config.yaml
model: "image embedding model"
dataset: "rosettes with rotational symmetry"
train_examples: 195000
image_size: 64
crop_scale_min: 1
horizontal_flip: true
color_jitter: 0.2
targets: ["mirror"]
num_classes: 2
embedding_dim: 128
arch: "swin"
norm: "layernorm"
norm_position: "pre"
hidden_act: "gelu"
mlp_ratio: 3
head_dim: 32
fused_qkv: false
bias: "all"
qk_norm: true
parallel_block: false
dropout: 0.05
inner_norm: false
moe: "expert_choice"
num_experts: 4
moe_every: 2
expert_mlp_ratio: 2
experts_per_token: 2
shared_expert: false
patch_size: [4, 4]
conv_stem: false
depths: [2, 5, 2]
widths: [64, 128, 256]
am_softmax_margin: 0.3
am_softmax_scale: 30
residual_init: "none"
optimizer: "soap"
beta2: 0.95
learning_rate: 0.0029
beta1: 0.9
shampoo_beta: 0.95
eps: 1e-08
precondition_frequency: 10
max_precond_dim: 1024
one_sided: false
adamw_lr_other_params: 0.0025
max_grad_norm: 1.0
max_steps: 10400
batch_size: 512
epochs: 27.3
lr_schedule: "cosine"
final_lr_fraction: 0.01
warmup_steps: 520
weight_decay: 0.08
adamw_weight_decay_other_params: 0
Rows from block 4 of a small image embedding model, named by matrix and row number. Rows with one number belong to one neuron. Each number is 128 + 32 x the weight over its row's rms, rounded and kept within 0 to 255. All counts start at 0. Numbers have three digits each.
After each neuron's rows are labels from the 100 images, of 14848, where the neuron reaches its highest value: "top examples" is what is common among them. Only what is clearly more common there than usual is listed. The data: rosettes with rotational symmetry.
# fc1: MLP up (model.blocks.4.mlp.fc1.weight, 384x128), inputs 0-127
# fc2: MLP down (model.blocks.4.mlp.fc2.weight, 128x384, transposed), outputs 0-127

fc1.44:125169093106140091149114171163138114163210146166149095076099137134175095109115125087117132088155123160174124150172135108148061123109147107167120141123167157107129109147108138080105150156089089100097135052116060090159095158082099058105118103140197153182163118133104169143137141071093132116164082105150157102109147117208180062145139135124120136145082094145129185159096150120145130119150
fc2.44:124107130172067104122076157128102130191127138124122125116150100065117094090098164106065178096079126137096097122136130072116056123151112083137110134154090150131132152129166153148143143134157108168123132086182089101167101132139116143157049163051138096097151103132159176163147148179098121126114170093117141189091211131112146064137102085110153150135173138112153138185121091167140132177109
top examples: vivid

fc1.0:106173099149144158137128122068112189143179128099135126153109096155187133138163106144167173132115072121191200103130087120179055080074120181149128153178149150145162149125102149089098192185145098094094183153093131124138120148094101186118176114117153127157132131123115142134074134126150189128108121132131140204132119170130132120157145122105111111093165084142125149176114173096195106087102
fc2.0:137129138151155094148136193143084063148129090113094136146075084118102158101130100149127129121109152106103092112134144141150134145104141089078146138132105172121121170227170181137149170098065142071130104056165062143145179130085113156130094111152134061089098155116131100200108111140116107124108112153105141140141131142097156130050113083168062142134129061167087149125114088081125151130127
top examples: vivid

fc1.156:177111134083107097115113153132150133174080167086124090139153098150102108128110164143157107135093089162164130118075106088111086161150117178160105093115170139127199047168132147103151132087083129092101125092127072160093083100121100136142134171102094111142171173136091084084127124123105123048151135095102103110148197127133116131098156157111150184176117157102094066111072153060135110166143
fc2.156:144128107129116079126107103104156118091143150100099115150167089129124068101087151162190117099115066144170124137103106135146116075142083165141107070071119126173112072093135116164154077130138106092069138078173153113113140088113091148062158095165109113101125144067067173122116097096167131164137102143114137127140145134182109097104156053206173180106163145112142126142114100152170100186123
top examples: pastel

fc1.203:092148094102092101170135101133149116116148122158113151136111131146120086168103130186162156152131112105146071103146072142128098122110092131138116135087156145163125075172088135204055127111102041120140086148120163089155191123143072140143115114144116114193158112159117096189126123141134181090103155129125090159141093119131151113122137139161151105206091099135158019138096108128091117116195
fc2.203:102112127149153132144190214078135130128123117088153097150121172140091134095168158107123107137100164099116181164202110093139120132120193148153130101091142085145103136137107103117144081137132192057168077145191118099102096110086174129138093113032124173128077115105185125167158159116150153096105119128114076151138078098164104201160146089146153135110092136138168139113132116097100132116109
top examples: vivid

fc1.88:093164062153150089138101180125181124143163106076160101169182118146146098137140119136102126125129107167140113115096085165148189162144107122096099154073178154126093126135098105153068098111136139154072119092159160111102119095145137143120072148119140191045069098127158144139066094067088137147139125138134092120105162113172140131083094041121102070082144158111102140129083167144133102160144
fc2.88:099156110101081119070105138164154110144136127155182048111145112147111145115126140140150108111196135131115144122132057160063167165115160174127078131168156120165176149164112161100106120142111140101121097113104144109090142189109129124182129073147095118136077064131155105167069078135162186139124091180166153127082147139088138092186150129144126143110086137123208129124148135102183080164170
top examples: pinwheel

fc1.274:087107136095106134090121128149163078133062135179105156149108106197108133113186091124144118152143141177144122122101088163158112135137086056097116122154141135057159108147129140159133130112149173108100068123126088130183143104168193133148100076129099112081139141092134132187149195080133142153149166168088148138067145099142128102149193128120133142167129148184078111142150218158104160113090
fc2.274:159147127152186082161097112104135088074164142135110084124151117090149154115100110094150190056155143086136101121202146107163153104117098152164141119138127114081140116106130137094105056171156154123133136104115131127105122165098120085085126166155181072147190070089151139110144118159156114147160175150101112131109147133142143110108087184184133131085119130095180185194079109138165107097209
top examples: pinwheel

fc1.199:129195148139093134090133158152110134113117148146100126114153156197108145080184150183098103167099171098149056141101118116188167100133087155148069141148137140060113120096126096114180158138082135117168183132123141138134162113171086099140113132078131140133147135088118098151030169093117086129136117113137171130172134104163190100172077130074089090099117123189127148096144175133140158112090
fc2.199:111135140122177084119157139147121099147140174130114133087140091131087157163113149178139156120120115139126115170108072165231134093100105167088088162083076191163139067138175125175181102069131146113105151123117148147082135136136144091074122057089105104087098136077153123153109113143118186148081102120160147102132179121094152162128188179125101136104153153139168170136113101142168125186091
top examples: pastel

fc1.218:162134171147164134122182199140112119168160101163150116125161160143114131136134116142156082093091133113111117130075160106176089194136122058118118125133156142160032155088103062147138121107140081072085184159128134129135129156133111160164062206079080128106059090089126093147118121108110138204139081128167152078160141129134142098104135195130170148143113114132151144128119152117115122157125
fc2.218:117154162130153167137177100116134135143091102140098145157158103126105117149167117093161104140061100187149092170077136102143143063103106146118119152114078118103163137130153166095132113116102113095173175091127137194110143162163124086163216152127123079133135073146125116114085165093114147206151103089215076094161167090093157134146072086102106103119085126164141107142113142125082170110166
top examples: off centre; dark; three-fold

fc1.247:137156130109113117121101100120168194195116142185123073115082139124192197165179141161121130090094125156155131106148116116138138175183117135120110051165122075145146207130110195162169101088153118137081124135104120088149116121168171129169163093110064167100132145112100106171165141144141141158138122119121121063155084155127137129095102114115075081134082153119139121164098171080095118164173
fc2.247:168147138078139109128076133193152164070151178182094127118117088116084174159086087122147073120118199177107144141049163130138133125134107124166118083105091155141147106078145084181118136171148102158100057142126135128133124150120098130171103103129101064127103112087157067116146139163130190144152167078135134135086119112180095082163100111129035150148139137132109123147154137161122115148098
top examples: vivid; cool

fc1.377:132085103093125178118142199099119174084141175077108147095173140155117091138103140159077107187104201171162104105085107110170137141113129182166120093115142151127163116143115122155063173108128159126117172143178128124139131113119155167120136127127099147206082114170103167156159158094147090094072074165163098118178124127093117054127073117141083135146128170162130129140098108111056125120100
fc2.377:106085117127121139094103112090141117169118141108120148138060114112127150177101138126158100144100167163153096173125149134122124207111098101096133099147179107109151123104075044095071095125101123147131169104141116126139112093141212082104106164131202172143123192118096103149179145154117172103090097116173161147200139132158137107177160132147117136194129107175130182103061117156126134072127
top examples: vivid

fc1.337:140139179124108192125078156110171094097174174141150129091148141120084122187103112093127113130050083137146161076128129127110119174158140161087088136074143120139119094163123191137121162146123171148203176148188128127159128062073145126108114137170144199131136152133150118141095142106088135156158125152163143186103160146132177150190133049091176120134121173137119125113125129128128203129115
fc2.337:111141110130164079172125088088057130122141127135129114169128184175128183155112152162118090128147135148131088113108158116100143112133123090137151162042163108082108107138124148158136150124160196158165156047157146156152160163116129106101101079119122119105147118158121112141084109113125122155011116118111179080137052163136102093130107141142192120068140131106184125174099106092113165152090
top examples: pinwheel

fc1.19:161125137165128157078142105152134109116156121141113073157124099144101110087135091115219118185128149074165121131070098103171063141128146175068165095070130111105064149127096107151125093180088166098111116109081040192155150128114139151198119122155109145167115055141163141146124138087132181120096149115116092190107095121162132104160137134172155165152094135128150108111099157146112146124133
fc2.19:131159117199163103123162141149067152143178079083119103146124081143183060140141082116148150100160177136126108180095107111042106125144134150178115148123137137108121154130119095174157105145107077129126087101098092096123137148082180115168149090124123096094149130083099146156098100128088077170146117154134057153096100110122154117130150112094186158153182070102162168099156166070118113090170
top examples: pastel

fc1.369:136120154160187099133070076118156119174109102113101137126180176095117149136113058160120059114162103131134117126135109119106184113181094120105123087153105145139118065200131117193159105108175126119080129124119158161082133186144108088103077136106119171125142134175100144113186072100179145115147125172109113162176164164095124148150118099160165157109173108082134112164135202066145116128100
fc2.369:124119167123116135147133156133147084186197133156164122134168156040091176145121095145142148138134116118160093126165138142111150091088110112115113142110162134149109143118089137103163135128100124137173197162131056122118163089154148104098144131164210143080085163117142078181100133080140172184138151146153131103129146166064153141107150139143166159171056105108138104163060080208124123109152
top examples: three-fold

fc1.52:146142136192135144158138120112155098124181162089111146185126097167140144118132184130165144134111117150187111153088073132145179137165103176151068178142114191165072068181136158068103123150155143190078141147102092120131122143103068083120125113127142141123187107088167085127058115083128137134102154145063125186103191152170119149112184142150114115104141114095094141110173124106110144124134
fc2.52:095114148142122093139136109096154125184174146185192083120102168119111219094154131141127106155095130141119160164184089114132102062116151046114176140090143145112174151122131095173148093156105145169136103156128103152125127124141167137128089084144118049159115119145176111097115088162095095110144125134155104088176221111117102126149096157166104112137157185120115101187106119144109060142141
top examples: three-fold

fc1.124:152129152094145167107124081148132133132135111111165131175101088144154176093096126208085153107158207179140137171163075132189155103118179164105179131121155125170101203104121132091132136113161112149122141141153154121160102190114166133123183174130124077114150132118140154112123110154152129138196144108147148137126089105101140130142040103165140067092098061100168149153089127073144179102114
fc2.124:125137129170118109102121146114043156173113128125122134121140139104115223128125202154137111169093092164121119100075097112103165116128126119156131042152143154083090143074125139139164123104127186122155118093034150128129106178145174199158152143052145160149177113103161124122108144100149088149105140083088101127115191123136085122121092117086089105127103129066079118097112099112135147104131
top examples: off centre; vivid

fc1.108:127126150152163154101089043136170128126152153099149153135132134121175159102099156152163138077168095156172132165058127103108186157116126130135151144169124134109160172129115164100097117122110092181150074149104115119127129117118132110107114075077182034095094054127201154118123152135107140095170170122134067154199093122100085119080118094134174114122104149100120161152120183146156095088130
fc2.108:130153114122115132145130049105102109134095090134103169113106099155149070135151109099138136066170156116129228109122156087178114090176133082099132105151136138169132142142130131169195084158142179052137130068070123077115093153167123076129148171084172166136081143104100093081126129169158141162105101120124159126068096158166115123121133144136146089085143152113091095162153148075135093151155
top examples: pinwheel; vivid

fc1.233:135134136119111164149105098122109182058156123103026139173103170141148150160090177076107120127131098195116135151084138104160112112120120107174104146149138104168106073126126097086123146042188100104099190104167136139120101101128100145138105112156139106096146153125171130158126142167115076108110110146116147090146136118221117212092076163142145107083090139124142147095108167085132089157134
fc2.233:172143124150112146130133091123061112141104135106152116032146153143081068127152194065106139129155148154187168098107139111169121166131155111129130167148153159096170128130158108098088133128129146147149080142214100110089110119167128083177170132192122065174087132201132144139139103120128148120149157166119092097131113153126177062137126118044131151180149100118122105109127117153135116192126
top examples: three-fold

fc1.126:151080104068136121148103132149066109142109094127155115146111149097162068161199099191094094154136118117199160130146215121148161157058120087131173148111078129106070114114089165134071139086080137151128052130136109101100108123139105099147122125128143162104101158085120150135077149123145174151126129130181133116118116167152122125123085126108037154110093149126123119107153166209164128136131
fc2.126:074200130170156078131086160187104137088141121129182098139147147158145178136105183155129071116175163096032112137084109124162163052158152118068141098086090114133150092145150146137146111100122089109077146121142168195065136144139085122146097092100126089088107109098122128144085140120126175092149119147126119168095179113113128120112149119119170145169157125103117150088100101179128176088132
top examples: vivid

fc1.297:148088135083072087114132110106110121171107161153072088081077072168128086157113175092137103153102137116086114171127167141081150130174076108120080186172120109130114156151167169092117100106108142111165120120098147125064121181141160099160138117103109129140135171133156158152080146144151187199119132130152151144139088149121110147177077130152142128176119082122202072083096154161123134079186
fc2.297:171128089121121098129117096102195082108076118120155162111080139100165141064117109107144085150155144130093157129166129114074123131073146131104140087094191116130171111140106136122124165116153124060069175120098093108141081133136128126110110087089100139123081133120167087131093061112141146077083085167183113126101086122181087151120093104159155110125125173111045188160081103132195136107134
top examples: pinwheel

fc1.256:146155177141148143095107189194135163116130110106200098087146098097165136083125149139105071122147122133106135155131109134158154216126109163115130126102162101142137120109111196134125133069090088114125118125115110079116097141119146184168165083143116104138091213117129151161164175072195152161098063087164102117103092113083147122159128180088113122113158109082115109126100159135175181176140
fc2.256:140120075114132115106166157134146146161117103116140111092152115168135156159148180080198161131130178095146090144145104093122162150143165144144133141152115169138108094143119113116092101125123097083143153144108092060195118114182139121105133112155159159177142149095170133030136134145115107172208134136170141113110136163192173103215088103135088146074103129093089100103093095187110129146073
top examples: vivid